Rows from block 8 of the encoder, named by matrix and row number. Rows with one number belong to one channel. Each number is 128 + 24 x the weight over its row's rms, rounded and kept within 0 to 255. All counts start at 0. Numbers have three digits each. After the name is the row's rms in percent of the matrix's.
# convs0: first 3x3 conv (encoder.blocks.8.convs.0.weight, 384x384x3x3), inputs 221-233, a 3x3 kernel for each
# convs1: second 3x3 conv (encoder.blocks.8.convs.1.weight, 384x384x3x3, transposed), outputs 221-233, a 3x3 kernel for each
convs0.18 099:104146155158148119124113124106120151162159153093103181112114126142139138139099147121123130133145129137165141151169166111123096134117111121120151166129176109142123135153119128088125131114112137115123106159163141117131125147125133190142111150143134124121117090123133097122147128104126077090150113118127190118131151147177144136154125111177060160120153094
convs1.18 098:124120141164109127154105120140128116126129131156109100113120116119130134118072106153125115172106120127122144108139126178144113052146136138150121146114157106147176129161114136160098190105101164093148156160138167141128101130145116171120143150119123142134065126168145159153145151146172138080144142127139147106119129108176136129110152108149135141126100159
convs0.19 087:158148137121085115145147120104104158122160079131120114149122133104153109134086139114134124101117122126103143141123142091163090170105112124160125104133117120188137091162127110113133143079134145141142130125133123079100155112113137147152107135136125137134126153171117121120133115117157137139142141122139066109118117112136224131116165148112136149144125120
convs1.19 098:162125143119152120116119151114116110153114143126147100137092098139153120118111125122094150114133140133132139139130153107167104099124107082086122101169130144150104154155142113110169143091111144149106116130129129096105125139172152138105147135140119069128126158109143164085151093107104161140135133120083137120135146084072145152143129162127106123137133131
convs0.20 100:131072145116126090127163122154080127164093080123119148107140104142145150130114160127125144145169121149097141154112124169135132135105140117067109177140112075143191131106098153176126104130124146123095170080195093117176153112145130090110132111100130136106138130125114122130127130143124110156117116139170097129148074082094165158119123128136127138116128170
convs1.20 083:080155120122143097113159175120125104134133145125117108119100142126148113126113097125095134111128156124188108128166103096128167131116078155120119124137147130137146145125132131087158133092125130126163136108109149092117118098160126198147155164113121143119136125107136096125099145137133107125137197102091127156162126095127087147127138154131135127123123149
convs0.21 096:151178132110122113096136127134134087135113128133112152152148146126134102099153139111167144125083053073125142115121131090126160180148119076152160169119105135141150165192137142155117123106093104159144151138138128189100102154152079109135116122089074082122082190105107115115126135131151103134186106124168152136068130140133096132103139129120123152128094162
convs1.21 095:136157138194078073103143115118085116180135151175094152145139150129102162144117146070159087096088152104119189135096103086116121158154104121159150103122080124135121161123105132141133141127113124164150156126134124128138121107152095116124127183117126088099130099125122127165144127125133101135097169096161102131135136107133112134139150131116107158123131140
convs0.22 095:099173141086127146177130144131146094120133089175105096113107146150145120140124113136157150133133125108179110089108111103119115077100168143073136117106096119110163150097131132111136127089083153127100145123152182133100131143097119151139134138138115126171110096122126140136120099120129136110124138132183132130173111087122176091118151104137112159130142137
convs1.22 099:114138129135171142107156142132098116138125099129139127155094118135136061132132112151155109153150138151112149141137119154134195115094130146143102101132134122081099179068111097178137151156112165136168139153129140091128127141132141171137108146123120074137120121172125125150127132137141162151166118133142109092130122123122090121108132122172103146166134139
convs0.23 088:106196156131120103111145107099131162113144089097148164129179110082158185115123125127172169130153140114124178096107145148158115102083127161134135101096156080119149088117163114138087069128117140157102145112126084174116120129110115179110095126184137144129132121179158146145113114151158168190127140146160187102116097128138112163182152149139089082166178111
convs1.23 093:130061140162072085112184141145114111100154102127124121168113112121121118103110178146115148095151150138151136141140139134117109096079152131114128129091119125150119148170124103135128130091134107086118157120131100147124146114088116155117122155156153146138149084104138111107133098143138100152104126142117118117122174132159092136099158104134122114126133107
convs0.24 107:141147107128085090172162122145139146119078171077129111148095085127106168141120099131068134111123112142134150135164105077113163075102122131119133104177154172161111168110126129109112123169117155131113165101133143123146145151101148072146096109128126113124122092166130142122127090107112151148130135102140133099156147086130071177134110145170109194128185117
convs1.24 103:158139104117151138077124106125117158138126110138123114133183155157148175149126122057129133121102092145159082119093103131131110097140179138128132131132131099113130108170115159141129123123139128135140139117118132081094126124106127156134104104092114143110098108118122142094128078147149131113132142149147113106100142069114118179125111147121088163189092130
convs0.25 104:130112123150127109096168128120137139155145102111133125162125140162167127161096143140109119123167131143146140129142095166126080078106139163179135146125083155128104142106117109163139130108121153110091104157110132154095132090175124137137108110113144133161111109122129140122152125118105118103148122080101170108125180137135108089139128143125111089113055100
convs1.25 110:114133173130102171153118085120116151091102157174146167077169133130164133087106079133120141141168123137115147136079124116169106148156178166137145150144097070154136130161126142126168157114115149126060127150114086152149110147175149135128118192131173153118135125099115110070141120113163147104138147116142136108098103121114078123148171104153138113127139117
convs0.26 101:113099155138161127159177160098137131112114112103126115156128151111169073115137161129130105060148186110118175125128126109135165092122134149126101163125106155115109169098096123127160116117168121108126109145113116100149156168140140118098126115105109111137131146112136160112148090143093126124122126138118154099081115156111110154126163144148118109162125088
convs1.26 098:134155121095122114122145123144087098104131146103072100103122150150135106106116134087126155124100125117095100154131135136134114075120126097120121117120144099167146129089120174140148099120118128126141119143153165158156139106136104135161151124143183159154122131146135127123167131103120119191140119082138150146110119136128103135110127109116127164101143116
convs0.27 099:106139088102117117155146088151122130155098098133103129154129114126117121097170122139099091170113122133124126137148086150117152115149125122094105166121122181078135108125099147108065120118140103153123158181110054129143120056128107213119104134066139155136148125138102159131111111149102153135121123104132128152148148161134105127132152076135127144115124139
convs1.27 098:137079103154166143141144152148103129134137113095141138152135138118142113206113114129131112150105133162123157157149135142137139132154146119107089115118134136173114135151095114107122140101150148139161114096151126118113150163146093117133138098125119111114129140142142153159117135118154098134115148143144095102135119159093108129125141182107155129153121132
convs0.28 103:122128146102129138160141137107145096104129092119113097139128128081142112133123173130150104131142084106174161108161107150116100157098102119150177136176158099158160151114105103130123108114134138117113204120107100130165100142099164131112154150159077120112135149114129157141114132145163142159125138156113190137122127096148108129087174099146113131125118119
convs1.28 102:134109113114105138131123156143139125159107155163110128145137111151174128145133164135123132108129142123086117121131087132169103086108116155129113103095116141119132131127112136126137126126117120113141090116143088111109133123115137123147120127143118133138124118119134150209139155128131109108102146136084136123107111151089107168113131129140148143099136152
convs0.29 093:157179113184170156113125148149144129104117136155132088124118133111113129137185139139165154114134122112068086089097146099086136123189150156147155145125128149071122111110145060098152166120129118149156142095130137124086120135133072150184178164109121179125125057073107104113106178149096078167115084152146136133161110137132112071181154142127151114122124105
convs1.29 102:084143140155146148144078096098116148106107151141113117108080144179130132142136134121132160082086116163155156105101101129119112142130119117141135146138157139152155125101142110141120144123124135123100131110153109090115128165102077066120099116105154135167155098156121100129129091111153134095145113152078170140134167132149153132128096065124123180149172116
convs0.30 098:127102165132095101141143133141152133164112119106120150159102160137148130109109147130142118147101082099157085132109130168163131108150088100140106117128112102082128169114132104127126150141104086122128185122188128133122126119177118149113119112148094139138127135138067116129152104106145109102133145124111134126146125154127112108095128156132176123092109108
convs1.30 103:133073123155149142106112108129166134082124114115188156168138196091069150135163102102105133158143115105116161113124142097180102126117139116098126124145101150112152101140105171159128113135126122131128117083117127147106102143141105086124084173149127073133138130113119115097080141151150172141132109129095127156118142107105105108052154126130131142136113140
convs0.31 106:134094085114148123118128126115146116112130097123118128105161145088138147119097132095108119154095130111149124145096140121122142126122147129098114132147140110116173080081142126122128145116118126129176143079097165108094147124091126126132086082118118162098100136122143127144144111120087105131137110115135090146136119140101159113147129123123096148114146109
convs1.31 100:143114155123155119160129092097122134121129136108099131104143176130102096100089120065165141121131103096136094092101150141121109159088101102120137124139101117130114117136123144149112136164084146103101153087087109116112144164132132118172114110101118131109116092111114165117169130141128147150143132110116097152178099136122189164124141079122150117132131127
convs0.32 092:129123153088099104103147115126097111124119144130141121116161142140112128080166070125121126102117119110094083120118126109072091113128110123138117102136124130103082105120136096114145183101146165126112170124119114146123108094103125099129126089120150105132129170126131120130145167141125143126134175141149119149110171110137118080100119103118143104153118119
convs1.32 102:107099130137143120117154139108118118085163110135141136078108142124112127196111128107135170119166135148152123113133108136151133122162156127120161117193128171107156128128139154138091142150101110124109105109146107109122089123139160133107093109118123195167131072112138136105149106161148146115125124095129063159130116105086121159118133122079164098130112172
convs0.33 103:182159169167139141111141106128146127106120138148134117127103106134142089132159136082120143192107146114156115140100090139147124161154131132155081141167122115108150112158093128152141138173129103122091143136163141106114120170123121162167104141129149131124159130122116123131176087136107093137116136115131128151130157115143104126102088155116163131137141123
convs1.33 099:155111119093149087101164118084110116175107106139113099139141085135115106131136178145094176101151139108092104110115143101115127130141145134110156131079098131134128081101124110131132142136124112146088114150101131170126143132139155155149128106137071113076142089141118142163124127144122095098136125118128127139127138101157143149136138101132132122139130172
convs0.34 104:180109089107112125115161128177151104101140147081124150112086154112091095137123104138101153117103103082095134138136179110150150162140131100117114151148157134130162121166141168147110114133142182117110099103135107086147118142094120153143140125089128080097127118120116138089110118114155138068131132129126174199175127116084116102124110157107157162147161142
convs1.34 100:121136130122141167150159099130135147155127145114125105101137103121089139140128135183139182135102160110127102139136123113117138074148126136146151111131125120115105102157130123128113104140112170149111157116115103131108129124106121136119110125116118110126109084152101138117137127135109071085129118122126096129164101150093029122118101110148122135122159176
convs0.35 101:133132110098140133135084150138136122119103111159130115122160153145144119149091125150123101129148181128153102123150135102110157129132130106130109146100090089098144156086092110158091118118093100083144101138083141138129177149121148145124108172152137092140126151151126146153155151170145153156118150108186077131167135125137151100081134162146137100077126097
convs1.35 098:119146114154068142147101142140149106192132122118149117102126105137116098075115143176141141090145149123148119123142097155158109113148173116077100114117096120132149119145155130134128113154156109150128157162154082173144102127128102134104126151149131143122188114149087155112159116157143131111162127110142111157111110133105142122145135165151158134162102159
convs0.36 129:109153138063155125069167112128123151124183119136148099147152160132117170138098111149150167148121138110134133082170126179155112152106153126139149128113095154166151135107160087177107116118150117110132138109147111150111177129087194070129184095160114185129125178184123099099124103122142096137159129125113126130099096083103112123122140122177087142104121158
convs1.36 121:111131149147148137185085165138096113109108171145129135098166147105118139114169107141137128142184144167098144135140183078121151135128138123146135124129099118136150116137109091134123117139121144140112115121146139108122153133142157083097091110120106124116092169105138155096156114118137143104102150147084108150164138081157106104146124116135104110136178130
convs0.37 102:180152141115120143112129104156133120101098133145129185096151148147156099152117130126129154164102135106103092139117153117117110100097146156146142109164142146134132118102162167152153107169134135160125118161121163105091134090151178142130089119121120189139144119131148141141118135133142118145126146130083130116160084169139123104114147153127120135170128127
convs1.37 102:094147163138125137183139138123129127096136155108124107149128127100141059118147134138126129092176137098139129108144118125139157150130146131179160174122119122114102152123105127156114112169116187147099112145118101144147145115107098120137150094118096098149103154133123124121156097103135094140196129122116112142129104151128137163176167117151108149137111134
convs0.38 087:105098084098151159108150093126119135139142102077119151124151152151158106094101072145109151121160155104140084177135118145110110136148127117121114090107109133136143138124094107147155083201096168092100102152064146132160139089134141116144134135111133154159130150121131114119104118140046148117161129125106101085189074131091133119124120097155171112127163147
convs1.38 092:128126111112149165078101143084134167122132134116119092142108159105156151118114130122097118128116115156106131149060202172082187138149092116136123127104120097094114139179084150125134120132106143128149167127100127151170089122126110174145140178103135118141091120101132134105108100119173124139121126104123133131129096102117138144144120100090120113129150118
convs0.39 084:083126080110086121106120158056120100140112134138105168128139118159109155129103151133141121107167105121127135136099126104134135103143138130137124170120111123111136093128112113135145099125127150145098176059129112133130091153148117104146166119146112116133136123122130160132095139125124126143159166153161137106100122142139101083122122106120183131143123134
convs1.39 093:140143146135122111125126142117137125156142174147141150138184124120127109117166088098154143121134120155086121103127156134155106139135100110130100116133128143141096139131154119102134141115131123147130148120117128152132115154129108143118133177135141096093119139146102155125126123162137121122130160113144112110101113130157109146127131154153081100160116112
convs0.40 100:113120122173165150126155103165159139156152119109185146130165138149110092099081104111110104112139157102178120126128091144099137080098103121180157140114113134113153100059128094122091137152130139127140130113140150152149155088127165143106076164084115153098110180124128181118110141144104111132090109169151100129122131120169183125131157133148119134106156130
convs1.40 097:143146167155141140120147127108074162161111143151129135107137126131113138165152145115132153157077084121130098182090121117121168123139156107098131108161145157134127083097154134145131104150160134135075159110138095168100145110115140151139134105111081091126103159205125178147158115124133154145142134126110132119104108141118114128140208112163133124111108150
convs0.41 110:122147120111152130135152162118135118111110150105120072129090135141120089132133109131140118162169116142135146148146092122151105136111146154110151138120170119116142158182131114140114131150113113128133142141147130075089122136126123176175141104116118126133146135095091146138094155116152096159128110186080148127156181149119067131128145094126142130102096143
convs1.41 104:131127143130127087107075120178141144123133120152159128137127149131134162079097132133157141140117144135113150091160124142057136180158139130111143158111113127142082131146119119105146096084135102139145101134155140082110076129152135142152102117126156158135141111081117103132084123121141106123135132161117147101121119126178129130125115103175185134138108087
convs0.42 093:149168148149099107110165139097104086112103138150119163113121164157165150057122152132119140105086080128086170155172138148121120101143116126123158096110105119111131158135102108148136135138110112082107161123124178149129119128111132133156175132165115139115127143126098125105117101143121137124090095116082138108120090127135100093136136107130143113141092130
convs1.42 096:122178137143142080133154139122133113146126130133104130146122128106147141110136167125142180167107122102150124145144128104174121139110090164131122134141129142136113130143137137112131150126082147106140109101121109120106186130154098154154086154181140129164140131161122151133116155117125099148104064131097120182140164100096145107148172112100154122130099138
convs0.43 105:158129156120154139156121112121148159119118099127161169114087109142141093138129136142141125157128088115124108168189098131183116152133138119142135155106074147137118162103101131097114098152142145094142143134096144113107112103125098158132130102145121182092121143120152128152102113122159144095101104113129165110106111125140137132145122106112152150170174151
convs1.43 110:116151156130176130092115131129130127114109135153140106143132138151091094106118124090121112188179136158133128147124119114166167099154065145148119174125105142126116149146122119162104103126142096119129105143129121115153154149149066095162127127122156137121166126114171114100149125165141125122155132137142158126135121137131094174124149110144130107110182131
convs0.44 099:109096111150106123089086145138130137130150107125129129104120166116134115118092128145157162156147096204131101099146189083154126171135113126113111173108141115142131143146107148075090156166116110135063206133122126114122074134110166084146168144129143120155095129107157121124155139096142148131159137104119105119146133126153135133127099133113143163130151113
convs1.44 097:118165101117108134090138114157142142142144110149150146168121173135183121111139144123125097168100131125153145110102133169112159111118080177121143091126127130130112135094140132189120168111129105096142071101110117131121120160141151111114171123145090114135080139138158118168100095144126141131143118120147138128150102145180156074127068169143114128142138141
convs0.45 105:162134122149090165130114133135096123148169158112128128121180092165089137112146101119070141118100141135145106102131169133102171144160094127136083143121088110115115142153137123122082115107137149146127094105177136158152126172166137120119167158115138132185153112117133143171125122130110102084086148122142145135115090117141156116149138126138153145115107143
convs1.45 101:099103153116105126129145108185135110130146144152121132117113125134170114133133153134134077096092151144148111141107151071121106119130085132096158153112137163157100090144141139166149133103139145145124104103130130158172152113128111149116223143135138131109096123185150173125153081112139121126129140108144096127142141119103129111068195114151134155189119122
convs0.46 105:150192115142197168124154105076123150119094117123114170159157178139147138127111116119101131135134129128147135153140114142099138132145116128137146108082127135104113111104158118113105136114117127110097146147158066118142182097137164129166098137161107095126129096113119123134143147093091119130124128145132130124118109100140101138138122152135113127130104137
convs1.46 102:152120090126121158108123105118112134117127114105128132127104130086100129064082106129126113109167145135115132129166089124171113164124124109128113146108137134138162110127122137101117167159110123110113122133129127178112130094129165135134143099139113145123162105166134106111114148127119181104136149151118146106159128179167111145155144174158132158127122125
convs0.47 100:191151121157107112156141074112155118096107151081121125133174111128113139138113126125138164154136139161116136090106121140125123143129110119097126112122115117108143089150127136152153127132118084117154190193143134100089187122102139089107143169110134105116127158179129124110168136146155134118128116122162121136141109121141139113136132167140132107119100094
convs1.47 101:142131052146083119143164157140152102134174158149166115129139137131143096167104071152125110127133128106118134136150115091146144150178123139106118151096136134143143150120124162128146146118156161152115127166126130105128159143145115151132130145084144139155137139109096140166145108113113133154106142113147109141109130097150091096136143140165077083121151112
convs0.48 109:093138091108124094108163130103106125142116149095138171118131139090134222138129152131126128149100153101137118098089161142117129117156126119113117134137142149111130136107081123110169124168144171158100111110136137145116137102102130062122100140111121101115142154112115150130121108092135156090139126099099161141141120133107081119159130113126136089142119112
convs1.48 114:126068151114158157140119142124125120108110132148101120079096113039115139115123111179141138131124139130106146100069159112085154132126116171116123104136140126129112124142096121132150165110124185173116128147126117146153154140141145100124113157151157105131036109134122130129173146111103157096163129140110118113142124163163161153138144134176142128132126139
convs0.49 125:118122117145104134102127117118100107167125126141109125142118142150108161104117116116085087099126093142117154106089131150165124127140117140104107142119117132135136139163141166085130117178135120094151163091103109085129129144097126123165101125120123157138129112131119123137118139169130115145156179159131118142171112082109117109117130137077114133123086114
convs1.49 123:145120153094120143124143134130133152136085159104124139147160128154090117121123099129144136122096169107140203127119155136102104138121134139138121127136138136140131126137145100125154114138104132108110127072141123131106112128136145149134075098135155166163193091158153158141125153141094126119159145105164128120107153147077197165114142137105090131106090106
convs0.50 107:161105127119111124089115104112122053133134136106143120131159176119170152139135196140129131113116121091136115162115117127122142158136128104116175153077133131123100106131135127171103134135151136117103109153114103144110111106085129119121155132111149141158140088133154140126113106115143131094151123142111097151184174110112133140149126137127135136150117125
convs1.50 102:122107122129153143112118085125136087074129060140087137123111116165117064138140104132136122108141159122134178153110112101084134126100166102122180134135097122112138130087144155136105153138085160094115122160155109159096122121182104139123112144099148144134095125146144085122146111130154122101112095116119125168128110035097153147136134102128122127160136179
convs0.51 140:170135144153091121155114108127091102126167090153145124120181102127129092097117165119122135113145188140077059108161103146149115140147121082147183102089184167123157140066129149101122145124088118093096115174134134146136138120143115120112132131126124110113146132142115138118118176156119108130134116132156099147145082107126181161103088143122145114127160139
convs1.51 139:137157110139141117106089168126129117118106111141123127137157156129158147190151151133115140136119114143113124125127065095038188097069126088126124114142125127159132121111136128115121127092121138140146105113142132123137134122151151162127151164132116144129118098099115130158126132120134129126107114169056081159152154098176125133144122116157146128133151125
convs0.52 089:169156135143171160092116157157122078099116176107129135150124154099080147108116167110108131147156074050156152126062139104112125165131148099099154163134131178147133146132132123126123134117145123191090092111160106101145127130129140155153131085172141150130105131113139103125076153128171121103127141134110163138110164135148156151133169152115128074169129071
convs1.52 095:139124143119132133138105082109139130122146144123102121144142127099100082130075113166155142124104127112135135077129101147132165102112108141110102160142107100112180121115161126129135156148125117122099140159133149161138123121139112093136140141116083090138107150100171181136109108149148089127143159130183153087145137152123136130091132141144134138157114127
convs0.53 080:157128150064124085109113139166137104131054129114108129089092125121135132094104135142166176099146171098084140127125105089063112117149120133159126141150169141100136169132158161149108097105131106133174110080118112146134137098111124164120162132076130128127149111151127100141121165135125204133158104099137088139128123126132171114090184159153130102109113126
convs1.53 089:108128145100100135119129151113101128133141111121089115131108120103121094110134133106117092147149132098103092211130100144133088119145172144144147118150123154106095135128143126109150106146127154090110121152144100110177129194108137129084119123120140108123133099100162196109152086152127084113179087110127142126101120144139128091113111157153107124148143126
convs0.54 096:121108147109095103128132151114100119107114152097104148168119105132125152175124139103137142154159117139089120159102146141214130131113125125122140121110094093165120114149165082134109166099133144152144111103151114133127168124147130120189096131108138145111104164142115138119168147139166129094119106070128121120131091108112103093136156135102175175141053146
convs1.54 104:155124167084103073141126136157129163155135131099121122111145105101146077105137128138161136105103129097134117130095104131149147121119046164126121135116149087165136164104121137112137146136127115059121140135123122162153138134157073138096122145110127097161089105127137099102117151130106104126100169166117147122115142191116142118141139135172124108128125130
convs0.55 096:177176134134157121139145093138119083110116112103093172105181097139108138109115116144131141109184149173137126148119126145121132097111178071158099131171139130111137126150124142075149102166117097135145134130137103151100138118115097123122118102119134122164125110133127115146133153096129109113085139154136156138157127154117170105122125115164104142126155140
convs1.55 098:133099150128146156124128159128132099109101140120141132138124144114112129088090126174083155125182144054096146103137117152102089159094141170108140101109100104087158129126106134160125138106119167109155120138124087149129136157122085117145121107157106116165145140076128117085114110141156146167122121078117126142123105129133099144155087132142134077160174139
convs0.56 100:128159102127137141152142097154125095127107079175166154131095128109140109133097125144168099137137137127185133074120134101120158115180093131139111142111159141141134161136109117132153121141138127103151090081142141082164159190151117126083186096115128107172127144145108114133144113167083148128130091164124089098129128100122152135122101127155134098106118168
convs1.56 104:159146099150076137143120057127134143161127135098117129142131149132148110118127168144134124087129140155169078121136114155085152085098113138134141123102137131164146120130136157124144129123142130188182124114143144114088123128127084134095155140093111148083157118127161112183112151141138120107129132154144083104126075156181127141123155121157141086108095106
convs0.57 097:147169115156124113168176106115120136116127124120137132112117113178110114128146118121107142124145127153087143127154116178114149106109126152183129142143103168130127106145132147124150105178112147124122169148123122096110129119125154173126129132180104104159109135114112143110147140145132118103134136102104141135125089110144112113151110097094076156120094167
convs1.57 096:177132069158146098119169178162136148173147188146136158115144115188192145125112146118136121145104089104172108104144148109096136115105133133107135159187148091160117110129090133091109126176128094149127099086103125112144128146117206110143113117147141113139133123106137141141121151144124102080105131134135174120125101143131150146081155119111114109166080108
convs0.58 099:123127107116101143136120160130165125112118121189113126095124111103148146141103134123151172121140134078151116178088133165161149102095129123103108145095134107167129105137165139133075110115159091126093167150087146138138099129122073087127150123111154172163161100150112122100113129106131162126103157141124097129097149137093108099104129098117116141134152149
convs1.58 099:114138122090182104143108130147118119134134150134101144153137114166164149182134177115144115138113117118103118158155133121104172122112108137145087116102101109124085168088125127152174130093071140106120141147105107128140150134140149098121106108128146106137087104153062113150151128110131111121145151105168128142155133112126117137092142142160116128172158137
convs0.59 097:098133128128109145142072132125100151133135138138120145134126101123109090156145116126151112175134142120103192110160150123144163218110138104188145133131162106148123092126098111122132108138143096092155062103118112130088080142162112096135102126155122139127108124132143125115125112132099118109139158115144099098130118091109111120100135127163095150148149160
convs1.59 098:109114095085122127136143119141098135137140148082129094131097097105150162110114134117152091121145151096120123092110150150089181104144154136130103118097092145147125121121109107138109141117141142083126110141144158063121165091162120103141124144139125124147077151147124122129107106146110114113134148065125170118145130116177133093147120092096123120064102153
convs0.60 106:132108140172071127130092110160109152101145105091133156117129116137082159137133122141138098158125156099111158146180121142216127120126101071097105085138146110126107123119147137175141140111168171086131086151156124140152089136154123161133096101113123158101074112124152147108111138082121087096149124133123129127110134091124126113118147137143102111158137125
convs1.60 104:124139130094101081109147122143109153137124113132126146136139137146109145123148104094137137137095149125145096123139074103113138123112142115136141134117148100071152134124137132134155140116132145091126114102145141150072125130138160122137124122110129094135103176130116104110111142123097112115135112137119157077140116166144145123159105140157167150131139131
convs0.61 120:111119137097140113099133129118157123119103150128107102135121130079099143165126132151133164121094102049109092132107112165135127149109122184147094113187139140161134080122130137150145098165136137103120165102103170146144133132129113124085139149128128116132107159117138131110142133105147140120123102098130124110091124108205140090111121169109090127161119153
convs1.61 123:126178187135162150125146090117088119127140101092157129150114130120156122128144168154187121134154117096147121115143130130127059127126117109104113134131126149114167136143133126133121140158121123136151146105093131148137134114126121110159102131142124134155101151155151144125136119118127138120152134128143110079115146151128153137132134137107141142150170128
convs0.62 100:153097128113137121105131139133113098148126088179136145106108143128153142131172133119161153146154114177146051157168142107134158101122131162159136155117125131101163098136154106135078135114185132142139089132137130159120109142099164122093139119149155099153153137126115138147163114120084115163122131159131134113163124179095117142136083128156185147130109114
convs1.62 097:128162137123167139075121059162143120162080155135119121107103147134101172152116179111116110163137121167152092193135130133119106134151144144138102118140189146109173120115099108102126118107105131132122144112120121135162102107137147072144115125145129103154121161137103147170146133134118130137140125098123138120090114158143118120137120142120112129118126090
convs0.63 082:154110124134185112167137092106142138131098113112159105135127109133159130091094125143111102105142120123079128152135091122104124152152135179110129065190166151189120110134113150138096161117140083151133114102151205123073116189158128134137129148110086108130153117137125110137088129120135145139123132134151139118163126131081152095107116089091118124145171150
convs1.63 092:123121174125125123121129162121167164165123135114132125103123111142112118137137120102153102128108145155170100136123121134114078126083147120152094124128074164112051137207074150138064134078160126101092106170113174163093103141142165148130111101122122108118116134102096146120138126187104138135140138135164119126082177184123103105154134127137117089101122140
convs0.64 099:122101140126156150136128133102125147123110080148160146122169130119116126082090111125087126107116152159117116139108138137100086117153132112138090121155133102123125074121141154116142158113146118127133148127138102153126131150104088103116168133147125129133152127114121105125140113109135080088112136131140131113134127135148135129098155151147077141149129095
convs1.64 106:156167178159124119117113167119135137128140116108158144148112131124153110092122130101140151111108125130083147128074080121079109120135113126094150142081122114125133151149122086126152136137121147127140114158169154133128124129116135148138138153133147088109132127099070109115120120120092121122120165115145123111114160124135188148170167130114147118169128112
convs0.65 112:070129167109107114161157151104125170156117084115105112140081128105136138130099148163105099117091137133105157129106104164152117099093118134126135135129178147162087118066039114139135133115095128111143116116144215144114154141131097132091170146112126153146167159132143135145162161170107133146102127120169120138078110118151192127129186112132160160142158174
convs1.65 105:103127154119178062142130160137154127078125122142140137119133135150124164146121094133104077083072138109138145159117125094106136083128144168130139139178144130094100101121134095168076138126136141083113115121127072147129121101118131154106102105098136120177076147126099138128130113131115125120107130095126132136152051177116110132129134117121109173107136114
convs0.66 104:162143126068108143091112133100141129161132137162139175088147085146102138165108119133133115148178144132121135102134175125116145126107138142121120141118130092106138100078133130116122142103084151092117150123109114103160126119107159197102142141111127129119126153128124094137119152125137162169150121139106136152126148152120113119154117122141081134144126097
convs1.66 099:121137136122098141125112091123115105121100134128136144143121148134100116158095136099135134140157120126123057102090160146150130094089151118111122157096104096141149133128185108100124147137149094102097121181172131115106135124092158138117127111114098117115141144163078139101133099113154123124147111139125147112064173128130094065158131152158151088128143119
convs0.67 106:102148121109094169114128099086134155134181129167103130141108131146133112114107101115099132107114158166161106114151124109130127153144154146152121138151157124122130125121098118147118145096086132113097104143115168116095125143156134140112126123132106103166106118144113134112132164125167085110128111127117124119093139124110122158134118121156147130153114122
convs1.67 100:122166141175160137115123103119127145120125080135134148159165163071179101100134121142093093122140122109104132067135135108126132120103134120114156127164096099153152132156159136118157122116150153136146120138105128125114083139114118137104143158142179062129143185096143099111144158106106121182122128114154130084197086120145141119135115099082111102120130116
convs0.68 098:151136106120127111168102146133140118162135092117097137124140159152125142103097064141135117106114131102097140181127133142130146122119123119138116081154151111154138114140119161157112133122127163116126100153097137116123084088100060199108104136124126157114149115144128160123110100136110123132103117153123135120179118158149153125116108146091126151119197125
convs1.68 103:127139133109081136160141122109096115099091102129111107114117134140143124113126123140099130059120119146102132146113105129083126110113185110136110120120166128153137131134131123118135139118128116123121112095152159123145119115120124146109092169091113139100170154125120126131066142168108118152111122162107101106123086113150159095138107153105113133138133126
convs0.69 096:186145098150148110079092110146129086143142100140162157140153124133083143119091154158148144134098089117126170119105113151069127111125136121137138134142123131078103097132121123117195148164104126117087118154126137114159134111176126116133131130138089129137144130120140152131143136125133116113138125122112090096145126157116149101157120085142134177103151139
convs1.69 098:173124133159110116107110112132166168120160160182151115178131162116135105146091151153070140128162108124146153105147154126134132155162172160174131157143100128127108150141142105124097126136153175153150139137105155154092105157146131116155122115137110124157144145126088084119122084129110134119110111128114125112079132168111148134129159134155112073148133118
convs0.70 094:176124075157126137138125144094162141162177088159161135107119120102110169151084114118111139048171151090110130102140079116102102168108149150142115117117155139101125121116112095106133135140176111115104105158141089085116170135095164132138174127130118137158134109089128119105108111150139136114159124093120138123139159121142180136125136195161093132139116109
convs1.70 095:100113144098083158081148087152134090105097130142093099131135114133185148165201167124129124098128144154127160084123160144155104087105095101160083100106146126108133107139061133163152129127159142153142106112137107115128136124088129106133112132130080124139155146117159153136107132107117166116145086100164148130133123153113140154158152099143081122126084126
convs0.71 094:157130117089164129126127071145119135134132123146106087138137183119122085167110110115062136150109153159151124118106126102147106098125097104076105115096133103177125100093121140138079131088119123135136138149102090129125123167166183199093143183148159151146133160178146148133126165123161133131111118135140150158200098126161101140144119126121140170118149136
convs1.71 095:147158153125103124133106144152107129157125124115132160165145098143167120141125149139109128143122156170138135118177189138168132084132085119074115119150093114131131158150115175118108120120131105155161125154125122163148118133116106137066106123109123102169136085145111113101130147124118118089128140139134146078149133120168141117143122141112089162163090142
convs0.72 104:156117126149101098135151112124123128117110165109141142123107136140105140130098177105115092119151110135137107106138100089111095101093199146140135126169072132133149149120165152129032152058145144141103107113136116119161078149123144053152165130136129122126143132119128136165116140100105161120102124125132115145136126080115095089105103117116093130129154158
convs1.72 100:163105101153111128113111095111110132108151151135125144107100120152132125117165121135120134126106088124122136136079129152188050125145118091130146139113073123102165134128128116121119134101132134150110135146131141080133063111161131059154141138146163157131100126157179139141144123159134137098133122147202077107163109088103134132135153088143098117121147130
convs0.73 083:134141156101112138158130128128125123137141111120100117129139125133117090121084138113170137094131121097156144158135092114143101116147131115096121112188108140109128162118131177101150117164139127188099107122099143185097115117181096142111169161143135159137148138128134137138113106074111158119128135130134108188069140134097138102109175100118136155138149147
convs1.73 089:142120198128125111092121142145110111121125105141102125134121090115111132099111137110148125107102188064114152090118118159153093108132128144130124101108162116122142146142128134164115145132167093129138127097133114126134121129078141141114108120168122107131083145115143109166133105120136138146097149132104137156148190102163109099102135105107110145117116137
convs0.74 101:084117147126158116130119120119121140093082108150139155099113101076163089110122143115155178140130181157157145084136119104112136156141129148148133084169154112100091146087112152146092119138132137171059136136081176129163174107110123090120139141141129141095129133074107137132135161095107148108104112129126129151112093113138127146168143152123112117125121095
convs1.74 099:156145139191101110132126101099144121117098102110114153094112134139108102128173143136151144112154150106132172101097162100165143104069143095145138101114137079153129121140100145112112139132104156093081135118091142120110120115141162149181127138107136150129139134142143160120172128110134123171140103144149143099139109126146168158115171128103132118112144128